config.toml
model = "CTC audio transcriber"
dataset = "short made-up English sentences, spoken by a formant synthesiser in many voices"
noise_aug = 0.01
vocab_size = 30
arch = "conformer"
fused_qkv = false
inner_norm = false
moe = "expert_choice"
subsampling = 2
width = 128
positions = "sincos"
kernel_size = 15
muon_scale = "original"
steps = 6200
final_lr_fraction = 0
Rows from block 2, named by matrix and row number. Rows with one number belong to one neuron. Each number is 128 + 32 x the weight over the matrix's rms, rounded and kept within 0 to 255. All counts start at 0. Numbers have three digits each.
# gate: second MLP gate (model.blocks.2.mlp.gate.weight, 336x128), inputs 0-127
# fc1: second MLP up (model.blocks.2.mlp.fc1.weight, 336x128), inputs 0-127
# fc2: second MLP down (model.blocks.2.mlp.fc2.weight, 128x336, transposed), outputs 0-127
gate.99:129132115143117122140135122111131133149119149101121168109141116102101129139125127121144141127085106085143137107160116160107093145165110119138116107119102151123115195132130133165126138106157081147141123135175130136145140121118117129103154118132113161130118135073108131138146129156146125081144109143126140139155128129125098132145118105099149101092126124139134120098121110093110155093150
gate.100:125105125051117073116105138105104151114141080115117084076117144129146083153111203167122079152098188105125098113147170088116104156160129153202083139118135117113089114164125124139138119146141126108119133134149160139116106126153121120177113186082167172137138132190128169146057119155124092159051096081156131142138139175078109080127161134164107087141180103153121151146131130176138129121126
gate.101:061148106183094152137134138072064131112094102156060096092082107144096054168158145085090080196165124094132110135163109130223152176129058191119104183129055182132134185130154128043174161186141132092178127160121188093114190148077123105169111175207093114091147064128166117169104124093079042150102129144000072140187161176017117142140170096126085129077129150134118119105104154141154127193163
gate.102:138101122118134137125130120095099119096120115136135105139099128139105121144113114131135153128139104122105139136104085114148144108122073118110122138097129124111110132110105113120142100138141144138109141113111125146126162114126119123157122152135127129113100099149136128151099151127137109121149116103137121124144135132111131123094132128114159088162122149100112136139131140155087128122113
gate.103:125117081121120111130114116117126138098143169134120136073104091194103134150082181080077069144070076054133165118141130123081124143213105160113104151114042149100083133105146137095125103186138105144101140139075075199128154108103118100120108163129133123167141116133092174115086099152068064115134111121144078092151205184141145182142145113131174105151158135139208116128155120113102172132183
gate.105:119072158091144120138181138116096108104105128125157081158141117103068159145128118069149129144102116103142139102123130136165127102127115146151116167108121112091100102134106133147113092115099154160144184143114163116108158096137116153118112135163178127120124083137143153161102159126121114127129188149120129118152078164140119141089186105130116136139122148117133152145114127155111175156139
gate.107:118151195162149178154120112172127077145105051170142113120107166128107111149104165139121157093178137119111135118172152174194143125116153120121149138122132097124152177132104078083119157157155177185137100119148072110141135113155106143093139085132122155092139153138165190120120146076094063121094155101079116125137182158110103166115122128146088148116126094100121097087132088106065114102039
gate.108:105140103134130107165101138125131071096095183131138156085090177154179129158173121116097128104090091118093135131098126100142159134101134144094152151175170141157136133109137130159154178141144083151071180138153111129144142131092144111041076180073166069170171126125130135139081121105139113094082138142141114149137129109145170185123125134202171088102143154125128098119154124098124110119144
gate.109:150102135085129144152191126139122114149123164112127136090129118138138151151142093133129122121142119145112104141129104133125110094145099119125073124157103156071093083163109105143125127158133147133122146127154134133105125083096138081136134120126110135111075136129108139133122149120071119114123121125139155161160087100062125101156127096127096101150121130088115123115106156124150108120158
gate.111:112106179105137186120158111119055135112051166171122110154149108109137155108038130160152136136118088113092188095090123158128201157105240115088143139129042139095124197130106188123100115102073119160075145141125137150131178114177079120126151099137114137163115092146174120169108105155041078054132081120107085145132104056129099126141152115075107123091126138179128139148165140137091085201061
gate.112:093117161109107155150151151179121151178117105166105099155144091104136170132112125117143087156154125094073186094164133118159183128148128142095099101130147196104156074171129134158170138126158106132064132079127097146081145111083090150157126187106132156170113086188121125143100093090071175073106100155116126134107106139100147171114114090143120168111063178118083133112132119122082142110135
gate.114:098119141135130104153081094139125102086086083187093098170105119087137126133140134088077126139159119132154113129148154143172093141091104110155131102141143119147131145127122126137111154178146154115084171080098125150165177123074119083138086149149141152107155088082127129133084161122101134120150135122111099151129144130097113137109131131125111160090068115079147107149090158143089122154098
gate.117:101122106180157085050177100106139155128132150112114138103081144108115105170121129091138178117117113138117098111147121128132119159117125181156170167162151116068111137171086124125128111142137125123115134117126121109135115073131140110117124134067089130095088121129142113114060147137133112112098119129079115152136106170097092134173149118118140152167128144161126162109203150116117165101105
gate.119:064114059173122079129120172043096171154122102084111133089065151162108139186131135128114171118104164060163100102138150075083131173182102098157178052143129151142126150088134139168106114137141141097137126127021072096171125144126134101171145137118093111107067105130125068177154160169122167227102186136113162149106117097159096124173101106077078102102165108117112141107128176141138146115150
gate.120:149150152092116166113123113109187119080113092108089152116182141122105053130104084047156136154129115157121122128056107123130144169121188086122136152142130126084099148136145142085106105124126083173079111133142146141140165131072107145155104112103166136173120085140043106144175159071136136143113142191156167112120154139101169091109098154149078108166120094088061135125196133107129090174121
gate.121:166146132196121107152107155110196131133140135114102118123095081133118135149086108083101125111120105121073132144088154100094140143092066130134098094110097153132153131126092155103127127172169170065143104082113167135166113116085087091113159129108153123103110175168183088106075131161182107093128071129169133142099107163080160165131113112095147110110061139079129158090160193199162138165132
gate.122:087112134120101095068071142105105146165068105129201088131108086132124130076165186125085170131138129132121058109016101155130123170127077105113187152065125118104131167115123130156139106069103087159107135180141155119130095079081122100080049171099150133117097102097103167049156183137104092089089120076174160117131098177134093186146149149060112143197091168107105176069171142159138175158122
gate.123:061145112158135222160129178130127169103133105119078190228054096154023125170135113169120131235168017119107161100121204199131166164098085165064140080095094087118042129049115132150131116164168098200190248116118129135188199135109117148111209075117094102027103118157087163058078010143097133132120110220137148186189112130154159090154184134027141066049090112187132086049152199139131144144155
gate.124:097145138173140117099129149117141122125112139138145145149109117129140123133135192075136125119109138118110112132096127149132120183132125099134161156113133125117163109141092169112127108110099120138138068117091117133091108119116113133098115092076079107132114145097170130117156145091134133116135118120167133136086124099111122125131145121160114118116121156106097157164103125147130136097107
gate.126:188118204132135093122151114097134170091158127094100135115145111108123129156119097109113142119149139146096141107085167118141149159148102108165135159113074118095103124158103187124120141110170084138117132108135184102117092103172181113145145104143123158139107097081099158140135180137136190110125095109126055112151144160092121173123139168117138170136151129131115128093177113153131081150093
gate.129:114099155132147132109123185165140112109112170094114113143148092117179089111128124164123101152130147074135145150144133096163139094083161179133131141084156162125111125069113151102101175117158137123127193139114166140150098128077111121092140200065110108100144087108183118149114124168100169095098139127126085124177218123096087161092140142161064100124150111138096123127149170133148150162116
gate.130:140182107214179169082049169118097106117138134108118121150153130079144105163133113135099077086128101104099115117121122179116175159156149106076220142135130155088124129127163119166152169156136126174149160180103144126128125104129138068101107149160088093125175177087071078167088170108120124195100081129147136134150152121102146112152104091110084112110162095053081123141091133149094066096107
gate.131:147127087145139110094119121146102117131089142155084104140138147103170150096164123128109126109125136134118143164120085141116112125111124090127122160134121096108160129126136126162120105114142098150073154108121135151097127085088109155101128131151104106146123131085083144104145122137119145147142140077111147108160117116146116138149107118127129083137168079124098120167110109124138146127125
gate.132:101167158122125121116101140135163145138173142116154140140131124129119141145148108092089111142078112114109130106126140141166167139136078165143123089133131132136116173148097098167081104119143161119082132120091125114122099132167122161097146100115108089107170122114099136111111162128133132126100155113095160123144190123117119169047118133141128138168108126138077093140125107066124161148127
gate.133:073138113145167127192159184102187110123126094115145146115138188140131138159135137140107137072108137099149102160173150151155156114121101086110128164164144141097111150112179164102115156110145082113073212113142114154115114154143073145133182075142182204147100172165111096123102177117116115110159204186164100087069124139133169154104173150163125097145099127130091077121197147134175148156083
gate.134:112098108122165128114096220124083154120066082150121150143141095157143084080159106108127106101140144138146138125144165179135170103188152126162149169136133104105154106063131147122108137176090123099140066080195155182148131118156133192034151045151171135106158044087061056143136087142113160083098071137169098165115099107139089149096122133168116134086152102131147107113157185168143134194048
gate.135:175146104098101102131081092110090072129101136124095161137175081108172136102097078115123139107162097094123189130058072078122138140106129111208132168105094116172130189115186128132074111145142160106114145118156165105184077098123102119110098199069109095076096106083108136080152138092130112180112084116130130090098106095128140157170160119087090113121158139218094172121106128131133151125127
gate.136:152097083161120115125130147157075142234115146078117151167129117116070142146106119124091100115108132051108109098167105081167135149164160122117091123114115106145138132051152132118134081166124117096139101095132142106100177153122066126110188105139082113112086112095125173135120126130114105140053177076112113120170113109149125131161113125110115078114114124088123131107100137099126107145117
gate.138:163130141105137152095140129124120105065158142131153149122184124114149117167157120122137119123129125143112109150125132177151151149134129132151158113119114108116109171156157129114164120138184135106114142114078097105160161142137107144110125123115147119131171129150113106084158150078157111085127185107117152111149134132074086155092092142124136089078157097073117117121132122137183103185130
gate.139:128102118094111152116091116143024137155110181147150151130111135203108104104110129067105126132079101100059144206164112110139175111133092145197111111088129146115108163072056127100216053103115135136164132076132168084114136050118113103143145144093093126118151144147151106129131173107078090077136086147123099140094154194162146112084104115116104110104073075176115114122113131155101114118135
gate.140:129069175083172133137192165115193125128132117085078140103144156078123140213167190166126101053151214065175122112118121176149185048126116094089090074177155085117174200096099165104047171083116143116185107164203118154117157095110090153180135107187168212133179122122132163160125221122027158124112170145155128101152110075129046143093205145210165074089182119161119118061107109050137120193071
gate.141:067111113138150081110113143102088182099077161145129094157139018159150059070098151136142035198060114059153161108097088098142161155115162070190149052144079103144132124152131091165112233173117110121132145120109082120161110108175099171087180105066170107146165149094121196101123147131137142111120146163091123181140138170152147150103172124080187121196127153144178099145141139139058230167110
gate.142:135150162168158048122150174095122148130160136136131151087126148128124139157179079150136185194180146065159144122138160113094070130088053206117155150175170066106129127140188120127125151128117128093134125126098099183118122143105130068146151136123072099098185171166108111124122099169147146166075143186156156094137092132190184113132148071082131084114121121148118139120152106062151169088183
gate.143:049120130133128121177121125119125102094145111100179206091121118110171118142165159114172112160133116122117106091140224176153086151156103154173126112110121168119116151181155088160161160135110143163146124088082101155185187140144133097124175164140104081138114084149122176114154089123143172188106129052130133157084172113097079070099161167160198038073086127078112151187109127099103105101065
gate.144:139154079209104103122078107096113132095076157101102115128091137074145135148081086158128105178162112156173132141108117137131175165090156157125125156142118157094152139102138097092143120098161071094135177093107137103146128104108126126173167080129139125135140154108113128142113160157099122078145150109121141162196160133133131147128139135157107099126150087088092116113133135134063112132116
fc1.99:159152129135134133139095101158155115157132157125101156114189150143153130132172113114108147133140100072160146134139131140120140161166111111085099184151114127151100130109076134125138084140171110147152121122135106127121121086119097139131168138122080082163116085135161116134148145132166140100126142143127155160121176089179102142197174148116124143121124094165122130157130111100160122123130
fc1.100:191120105109135124137150131130137157140143147132141116121133180178191131136134099097148118089129103075071117043131168138120219140161061097178082179118143142135080226123150150153125100143122146142161114190134094133163115187169121120127070159088085106143110046121062133104128164151080145168139116138160177109094067079178113098082124133121152133086057087152081153097164120127159175145200
fc1.101:074070109124114111095167109134160136209075157133089089090145064076170204160170085111143175089157110103221073153110150130128133117108207072175155150094214112138103119142106174175126189126130090181123188153138092140134120096203161194131095114080146160165075102084178152150115155119094108072180109127173143139084099122126075145183151144142130164157128059201081158095206146134150109090043
fc1.102:121151094140124146140130158131134099148107139143107154106104113107127135148141132161101130135147110143129127161141110155085124143103140115168132130151106140143122091121113100151141128100121103123117115144140126118110142158144084138101109133102122115118155137131103135133151094167125092109128140149109109149131092119119111111139125122136110129139085103107137120104151126103103124126099
fc1.103:096140104149160140114080101142168075153140112120144116185164176145151138057077151112140135115088202168122165129076146113104102087084102154155100133053171056169117128174043137148108109156133130150186193111133163173116131163098115082108125033111129145133166109144047095193101065153125121162096161155169158162120114220097105094124201135115137154157166075108161060150067118126134095123125
fc1.105:109188068116132201134099138129109049118114162124129127107110106075117130128146141122116154145090165092115100109153162116160121147121120032104151154175192058127159144099099104129127128155152142135168078104117139104146128071107132117082171090146048100088092176102206149106169129154120087117183134098168118141102103169103125162144127104104117169176110121118144089135144097113154117186138
fc1.107:158128087110088111109125220131134156072095159165176167105108177168122054110111161133186144222113132096137070161111164126159104095114093099092094128186101218092131120131114127168163125096092118113118134197141138141079092146184106216157128185114083154130147066116095100157109091141081190165211177232177179054120097132095176137109133129133127137148122173129120162113170112133084190149180
fc1.108:082116132127134118118099117094139108096149116131155165143129143132169127134142124159107147101090122128080129103132121146168154099078148118121162178132127156155140071138174136087097159147159114170119121129131102099156161125116156117082092208123157127137139138150133120129117084079105142101128148135163116171143109108113182138178098150171108114161121119170151133144129112093114109096167
fc1.109:130161111147140162159125110125136125088129053194121133165143155154063246146099112146143197095121145066103073086126129158133117107140139122151111116124089162107117108132141104133160123135167086126123110148156149147129115130184099160166133115130108113095103157170130131086160159122095147155121140085146127062177076141130177104057112179128062102146175092081170131174070100091157125091135
fc1.111:108146168135136160112124130182128138166139240093106101141122095152058140078077056184144092168115108132157145153176160188077120118120222150118093145095081067203173209153138118090103135148130086081187184104131095108100139106155089117083167136164170125123136092150116108115129139105077137163092165126132166104118182087142112116159174100135174132099113114107071067113108133085093063110186
fc1.112:179146084116134123204143157147085164099093128137147140180094090105171111126133132068144099156123119164165137095137118105145092101120109140111093154113108156138181065079109130091190102087142159161180210177104173092177139115140094092137102118089127102073120160141062139140122147155151113105062120133132074117137150182116091183113154133160096097158135092099165098073152084099105110154199
fc1.114:113165146164135055075136086138148125078156199140139138117106124100156115148100152116161120129125117149162161163144156124181152060147163144137140124124153132174133131127143097154146183092106118085101149152096142105176139114113176113143096124138125152147116150096159153129082165113064090181141116055125155104160121170084114153151129118079119117103144146124088107106141127127128131096108
fc1.117:114134157117120098085074159066141156138167106160104111086140205114082216154117090145097109132150146111148124115121128133152130173133122182155119119164150131133197148097194092104120079144139109151202092093097167148087112092104185126090115128165079128188101145102194141176111102156142115088105148109133190152205068166103129124207110116121149112120100151215155154136156125094113109081136
fc1.119:125090132131083191134117111171120130111154126156098128176185120128155112116130158158123120100118089112109187197119156162156214158107129134145138121162141136177129115105113133076136177103058135141144137123165168130142155134134138181058130077098117089110152124148090162089099126108121146096127090124119135112156128132114180125126131115140112166095137170167136073152114113095173141162097
fc1.120:075127035097103185219116126208092136175146158126128092155129101168161128129105109085116120127093146097129075169120106146132129149169058113113071144145090183150119077041114168138089111113118179079214148152169085193092201112117172102104146095121155222151163102100150069119177100157078164116119107152156147121105062074099152145130132121102109083110138083056125141104090138105094141115209
fc1.121:102090171171151146131109140123091129133092126161119102126130151153044125101119133187140139135107116149145044099126121123137093097165180140118134178155161094108172152092165155108086118041084095155136108137145114170101069090073154150108084158138041125142110058076094152120180127105134045116097190222160152143151098096170092096144091123109139190152126143139043153142081087103074126056172
fc1.122:103182130101118107116118129151118114099074151160151159184161152126091155141114168255156147097181174134131107093128191126184147123000131092118104114132111104145162155153100090171161153099085161074139153077093160097125158109116110040097143121159167133164073117108123176060112173092150112195043172109098149116135111154126127163067197178122080119138104154085087190151115146103201167144139
fc1.123:151108096073117207081158101192119152156117140071115140113111093096073192185182164097123102081190168105143077145147200157185110090147183095115074117147109077160077182100103130142133108160101144118183204088150180174194194191127189155152131089160128118142179090175152117141123144064117104125186152159162073129076102120048075132142162173041135078071151080106070170159132105140173086068146
fc1.124:139144093151124074169137153091141123182085174109158121067138116089142109150075114180167115150129088151102175168111171126185107131118105129177156125114080098123141180171161181137119190186121126132150082121147154113100124111122116081140115142143153117169144169105130155142207107148160069100144141153145148178184135142087131123082092121142159080116065106086186160136123129145086147167180
fc1.126:148170159109164039095134158024070090113186147156156121124137094150178152119147168150090062173073108085199159150060122114174057187120139133156141146067170078202145161117162133115173158122112089073140112189141155158107220103146152138116160144151114188180171210190195067135126087186082142106131128120141080139127152137103164080103146160163165092071110096123151082140108162151146138153154
fc1.129:130063131069104053093207103156153147125126133133149122180139125173197159143049123140115115164146181122123100115095185142068109104153053101107133127113086228104147147133119086131157131137046070104161132180093105113063111189155123112152078116146111130155151141161142110171092169120102133134097098165168136133118087128123158156111113113068169098141200133115071112105096161153133119091099
fc1.130:122117172120106102087151109072189096161131113092120148172145137113156200137166086048176178114131136163124097159115155142101121090193150188108147150123077149157150166138102147151112122086095069141079067141148093105183156107155132137133171165131193119131106106162125150116150115170162173127083131115073070137147127150097113157119149152188182080154133157145139099089132110190140167110149
fc1.131:127121087111164134126168194124103098128125126140090076050163109116152102158116148146193150115181168106131052120137135112180196163157152094186143128119111146093110086198202130160123085138098138185118123158129088131143106099121123085152086153064104155114112119135134121126153122123155161108178106149132145142138131108077065080147110140129086135162103162113176146137077125109109151135118
fc1.132:111162112091156128126103107138188088139080140113118111128168068066157136145191154111179108204123138147163105172117124118129195172099092073139142221179103044134110133147117107136132127108059106150172115082106118130155138184184122135108119135077122059154134115158155139162160141124147104144131133095140131097105143184158163165094115089162141062099186161122183129122098135114175159135148
fc1.133:069090124109135164079049127191144144099159145038041127107124151117124093144130152173086215125134203128140085152124117098123123147125143036091116141154174121171170156181098150105131079114139099158110144122054064115136113154139131175167075175140132121046134164094028184172089168104103144095147088125157094093118180083214099112088160105090110161126101137143129134163145124066117135169099
fc1.134:128174125089132120092113107112109097126168106149143101169157141081188092136141094145079098130093166098091140095153153137138141113139105045121121187123137103151146126160112074102122124203109084075142064140210086135133094126163123125104123157079129119205130114090173130126058162167124104133106162095127105091142135114101163182136149164125201163109179159146172170116065082138095116105069
fc1.135:145123158082158141137116145138104151158161106054105167120123144138125149112097146128133117044159146102180114131106104141107139127167164132091147067112155174163120145177166172191133103079107095087104121068112144144138100108109122106088150148132053110176109084085103141135161055173129174087141067113117081095138142107109112120122125062068158160204189112189166145120143116090130164098064
fc1.136:079153092139141137082096113132165133111135119068111167127205100104158161094134105133095112101098135168175139137066105078136104162173139126142140088135127105102154165157137093125147149105130176141137170175144133154127153102099102144126091127151129101134130120125160068109094129162100135123090109160135120111129102104139123077152157133107116087162108094147088116082144131169180168173072
fc1.138:130154127149175171090125175105063124150125109097143130110166105169139081108142073117116124101135142157099110182108142118156121146110121122108159151090162103108127135155134130149160180123141122100124172161096132147141105123119144130136167131163109102173115117144102112117136125076155119084142132129147128106117114144062131145102087076108114142087154108091126108117129134130165134182152
fc1.139:103098118095148113096129156165149109147136110112154088134131130075127102104130103169197141114141156162170094091089144144115121135132112083077131147149178124104146085169168148141116187115111143087111168194078079172189124232130154121107187085171175171100089099103114128125142130073135124173177153061069202122205064066127136115174158119163100113104183150072118151191200127153167112124066
fc1.140:060078170190134159129123163093129114201142096079208112129079122139140182087100099160079171113118131124096121084174139069137160116104171158147137099112141198099149056109089121170113130139137167125165182152150138130090089124155144153078184136103099119129063105071109114099104126147143141079159206150070201047100131125093175036091086103113148153157129104108173155230212151161150078078153
fc1.141:142071084067055122109123145109151165137153119124140179124055185069079121125166101155129169131183152195102092156150135156144081131109128161151136149103110145110170154109163169061207073132159180161094076146156135240044130106113130122121125139188151088153082102199087103191155112053152103086086148161186087103082200110088126121108102083208165109125106129075127090154088156134164147162159
fc1.142:117108126148121188083143086149161163130134174151081116163090146098095089165149180152088141159119094121142150093118110161098134113124138133118139111102108111124052179151130124137115107153118172109102107166179126159129133105100129111097125156139145084109128163109110096103163135158060119071124110136154124143149133142085177155165154152158175111092168124135121112135092150103177158097164
fc1.143:102169169177113141147157161179132131121140154151127149111128123071159105148140114118160152128162107112148114095116171107093069144132103165155135086167072132123158151151113104141156112142152149106174108113139131160138154133124128132113145099162132080159130173106133170145111194170124121134170112101121152129138136145172116107109128139134135107158120152149143159159144130128140140135125
fc1.144:104116129106123101149088135126144149168122124164108113104125139082185152113181110100168142173157128109165106101154120175185135164181166161129118099191104123160159122124128134108160117131118173114177176124105105127134120113154163125141110083119138153097124159114147125138109110124158103160172114162130145119109153115092076135098133112124102084131147136129139146137155178089082122167154
fc2.99:113173131161143114124128121140115084127125118138109134086129133130149146144123093106123124146098097087149135153133133114128140154120135122107139161131120136123113109094096128117108130141177149156151124137120143119141130114136134102110108119132136092160132090143134110128129153162122144106146109142146160128119137108126133145200133149076114122113146101172125130171127150157139119140133
fc2.100:171087108137183075114165110096086136132172157087164101093161210195169109147110096073129112101142094111057110088134119123123195139212117078094081136074109137078117157104133191145120124119126178108177133169102152124158123193159098058062098146067093140153124123119120118131084118124153091109145151132131126101102102123126124077116086143114199173129094104104159128107115149156149166150184
fc2.101:162186081113163114126127126187154103153080119122150106098129087147143218094171085182170169046156160193228121127157217089129170122048211126166169104011182117151128110123119147204088110079123094145097193174077042207174120149197199181136108139066129140164116200177123153151088165132148157088166100157226147114103193098173095096138155140101093193159165094141130140156116098139133103131140
fc2.102:117136147158134119133121105130120130119147129110170116118111141136119148120126112127127091135089154136154133140109182102106141100088140137112112145122137101130149121147086122081140122133119142112155123129154128140124140131114141146125131100149138136117130138145100177125157150134110110129148110115111124117120148129134104152113118107127149164104147156147137148123151124154139101120138
fc2.103:125116126109089112135145137102138105092109073135088153148108028192118074139105114131141143168067095099140103124115155124056071115158123174068148138153137056139106177119154160126132093144137141154101213128140078173122129143078094095095072160196173135147079077146090110109113157164134117125108163096134174161127082157131108125125119103169180110131169143175129107131091090096114133056135
fc2.105:107118104072160129062155134151045077122162127086086098095138110083087132127138144097065137140131143123118095155127146079150152096132111075153142146182167058133161142117105135144112121102142136147131164106116155079171160070079111137099182095136112153124153148100199098118161134129122110101161139157146134135130106166128135186136159146109122149158092150089140114105160158110168160134147
fc2.107:180160056005145111081122212102152183108199160149178135113155117208104081039119151152174097194111146178156084136086087120135069109139127134078085104162109198068070154107136156165128144099104150084070149172161169115129124136122133145099139139152075138164144097150139141153128123160156155140205185199154103068098104086133183133119153116143127124168151147102146118073101127117128149171168
fc2.108:089142103117126139072132110129108146130148150079105151137140111179178146180155115135148138157088157148125172137177123128165163191158107140103159127132100142110062104107136120087100176143131142148189092139138160123155137143120162123100172146171118134114160153114133129162129143147182111145116100174162090176157130124136158093136146172102081121158109127120171137139142065127139111100087
fc2.109:142128129118143140134115106121165125104125120176088091158116151180084199123126112188160164110130109054120092092117118101123130133139111132166114079157075146105122133118112122132165077131171072121121111141172124127139149094170117155160100134088089125121166153134158122119185113129084132141119175100113135108145140140138165115086166159185069143172196092090132141122089103103163140052105
fc2.111:165133138134105153079085075188044114111179132189139187095116088137128119139061094153071152100095162068148140117113190124134192097122152120098148097108111127134076155147200056094093187138080136092076113110129130077180147098126086052141122126146126185123114062138057062177040087139119124143122142153134129167146188110078080129150125120109176110143127165113097114184097178107124144127136
fc2.112:147123150090092137145138106143117131106102100152133157158090063102172173129115138118154141135100144137142128106116114100138093106187135163106156120118116229126184059079109128108180100131164148138112172101087140085159175169120113149113146126088143106132111076136097101142145129151162117086125162124158097070135122220106121114110112120166067150114079060157113128089195110128101128110153
fc2.114:136161135133122106152145124080139111139135165140113159149147133120101180147127106078102131152144165127171168104165119132141151067126124108180140167170187123138131128151133122181159154114080138111092143121120111156141184100108163146123104127136145131153063167078153118104122124143089112107117179099136139165119110139113112076136173104097099186058109115102167096158144079068118137158084
fc2.117:090127094142198131093091146116154154147179155159131056079113178113114136161121120115073142124143145147153143113153110197103156212133121149175134132161168132117119172167125082115147117146140118186163164086140154143096114047080156126137127162134063093179090104125150155155134103141114107083125145130100178156176113192108158120175168147140106093114163203181125137171168100117140137139106
fc2.119:064107162070074175203168081161131118065141134112129086078162106130135151130085136082115099080160149145134131132094171077187126061086118073136190140102165070122110156085117144091094062097083115147135095114106198157050128161125145147096157117127112160143187219148129174114114123146146108170140116046168090165125138117191179157126209121119118124123098142199123113092092127122107169137170
fc2.120:065131121080168157151076122156141165146168127147128170170214124163148135117105096122147144146118106200085087121160098160175137155175091165086124161103095115096114078087142134130126105124129213090225094056149099122153179092140165111118128152115092092109163135103170043181167162132089151159112120185193146120136054133106114128141105155091083157118078116083097124118109095120081095121148
fc2.121:157107102225098117114120190144162142141189124156167114131134100120097095105145115122125106144123109099142148086154138136114192140158153098126083084177134105147142166153103164070106159096112170128167153096133139174095121081065113181132112123099146140069138137185089182057178108095154070117045164255144149089100123129104138112162090182170123126123149103122088138169113095144131179123130
fc2.122:116113166180087141071122169090116143123150146145073089127094109138095104151133155223150107040155167120104105167070173154115154085026117146131172063153109066103127181155084081116134120112109095090142148100141181074163138071158112087061125094065175136147120118093172132104155183141137083144106179143112087133123079178119091131090148153192091136081133159098079165182210148088187151156107
fc2.123:073055172130046106149066109115161075003232157075123175153084079056095176143065126164095176091116105064132082172101127138189125089125063157018181154154063181095100132110098147133156068189177163175154125155116162224170107031158040133077163118127144076086018078122067127150127184099121139043126133081087245078184179118113154141103125032140155019148114092142106196053160095104191113095097
fc2.124:150128142134131089176135137127135155154055168122154100064158192140124150158095104178092157168149120128115215137120197143210098155158115136177161113141114075081129143127177153112127207148117142123108125112147140111130125127103106109128102109194153124173118104155153077089175070182163104114131146123137134132194128145078099135091123158157149124133130114137133124136123124121083147178153
fc2.126:174160145147138087127139133028115153088167111173163152145182113154102080161068188111142091128075134098162115145066109051161050144098135133185136160081148115178146117175129142125120206142135070139175114127128172093097176054110166102129105121155108177172106188149230064144102154164115170080151075094108092099140090117087137143094108140150143086075102090152103102121126183145149105157154
fc2.129:146109087037098030156141103123091160099163135129113113145175140208167107129056105102181131128129129148121120150135221125045155097122088098105083159113110200056152160088121112134193080177116093102140181171108085138065114187147133120160105122166110132131187147144145090147083148106110138149073091093128152138091144111130203128075118083104176096167131118113075100110052142111132117081140
fc2.130:114135175130161133147168123090146122133066163135091195088165084175144181064124087054182151164094108161147083123128107072158096124110142183134098072130121136141172131124180196083093095078096108130125073111084156175176088126120118129097158165122133145152130140192132161155152128170115146147119095115103116152130146107135127149146155153106144145132074212137166170091187098145125127169176
fc2.131:119135100104189110139143130146141125156138107123085094074169119088126155129089145143162119119197165116127103113144134104185187116170151112132125097139133164115108130152140141168139090146106173179144101158145099100148089129132144141156125163075106185132111119134177158119144096132155159124180121154142126125101088122099061088116079153133086137191098151131182091108084149101110143129098
fc2.132:114182100087092100129136113116113094131083155079101103088138079108122169123131137138141134119150163183141111104087115128113138144149134133145109117123131049100101129128131085157106132169147154151137106151164151151195109165135127091131112150145177091206092114158163088132123102129108108144204070064132102129058129181151083195150149141181126161092113148165161134106118130154153124132164
fc2.133:083077120130114143123041125175162060103133123089061145085132127109152109143133139144070179102064202138149142181159105029109185168154157036093077157152153104176118151157099119132129072095133152134108163124128116138155122140058115108165128139147136140092113147133033177125105145131114138072101115131130120122114183041187124134104202077165134161171108134120094161132107122017084162153111
fc2.134:114119111068129122154153116119149130126141116121113142102118143100123138188120102093123159175117159150137163120160114059139134122151150124181177113107108132220142131173148118171128070187122071082105121172178152091139039134146128183142152139142094142170152097161175097155084136158123129121046203104081116103090111136095144158060165132122083139102182114149103129124167101207097090048186
fc2.135:143147133115180122120125119157179186109177079106132129097092164137106152146125160123131163096130130131154141143141137074108140168159156102092166112133208115111123085139136135163165066145195129120101217121125100091105132102117137133131136182126059130165180116063107103184095126105111168082090078110143113144159157142121139178093103120183112085146139144109153104089127155045161151104090
fc2.136:104184121145125148127157132128163099075125095109101059097158123124130173081091132168174060134139157229135158151126170083131054146140132148119128116107168111113092153169069128160150184080126112153139129184116171167118061129091180156145079146174156132166164155136136083119114146152132122165125140179137100137111081093114101105137118115133105154124150169168149105102089107090147112184158
fc2.138:148111150102115130120069152100186177182134111103131120093111115161128136145117161159132126133130148077140084184082118131143119172078134161087096132141173089090121149097122107151156149143122130143174139134091113126165122174160124149164107124161104165181111152144115106097135156116113150087136152127118163112121137080130085146131119117132147140158135183146111158146137141133162154188100
fc2.139:112096088117185159136111121169183123169100153080118048039102101110125111085178161142127130147157211175178124054070109117108144203152157115129155164135120096105111090191157100181106095177159122043126128106065049155170114192133173179101205128127093204116139169089073180145088150104172158165139124158102142122172170110138141131160146104127102141128153086048138084162178126122145144173084
fc2.140:128059129152086222136091187136090124181136118087175102166120143115154173141125115148154116118140150116122146118129189161083124115121142121179139150141162138152132166104151129110154136137105118033129114171119149113138088133156152094112130148149078143114105138124097114088119094155173141178154114128116131192133109132208136051150127142156140225184128135165165220178183148131192199111183
fc2.141:163107089190153127089134066179158153163109147150080111105096191176076184043190114187079178066234115197065112168157115156177094099117139184174072123064126171127150102045122086115174043149146128094139106132054221085066135204159137139162100214120166186206091162144138046095083190077140129125092162070125075196129146187046067047082071118134128106145101147130187170114100136087141084104148
fc2.142:148139115129091135102165085144111179173105123108101087086058104128079155179116120124118118165136124151156137088106096140136156137111169102103142159085125129134137119110128136133131110159129132129136082109154197120148145109126161099119125152140134187156105204106083123131128133087126138171103053138131143158114137155135139133151109115179108178211118135144103076115091202122111090108114
fc2.143:064102173139117123139080175112147121166117129116074178113118130135105201139117124128139200060144113089199135089140152125111122125166089104193119073171090098126123161160099091128196169165061135185127131122076105099113149149131147084115143074129128115104152073125185113091128147138128127114129144117132148143111114170163091076128122127126177151132153105128096136161184164126087141191113
fc2.144:118150113116103095130120114097142129130153120111130132096163170083182164119140077070109151151113130110127066125122172148109141151124142164173107131158116157123135106159093096107177140128176159135115127120089120126114118108182163100155129089132158095114133132121131123161144124160099123076160122107139123089146137129093114119128150108144118109110157136154118112124151174086098136193171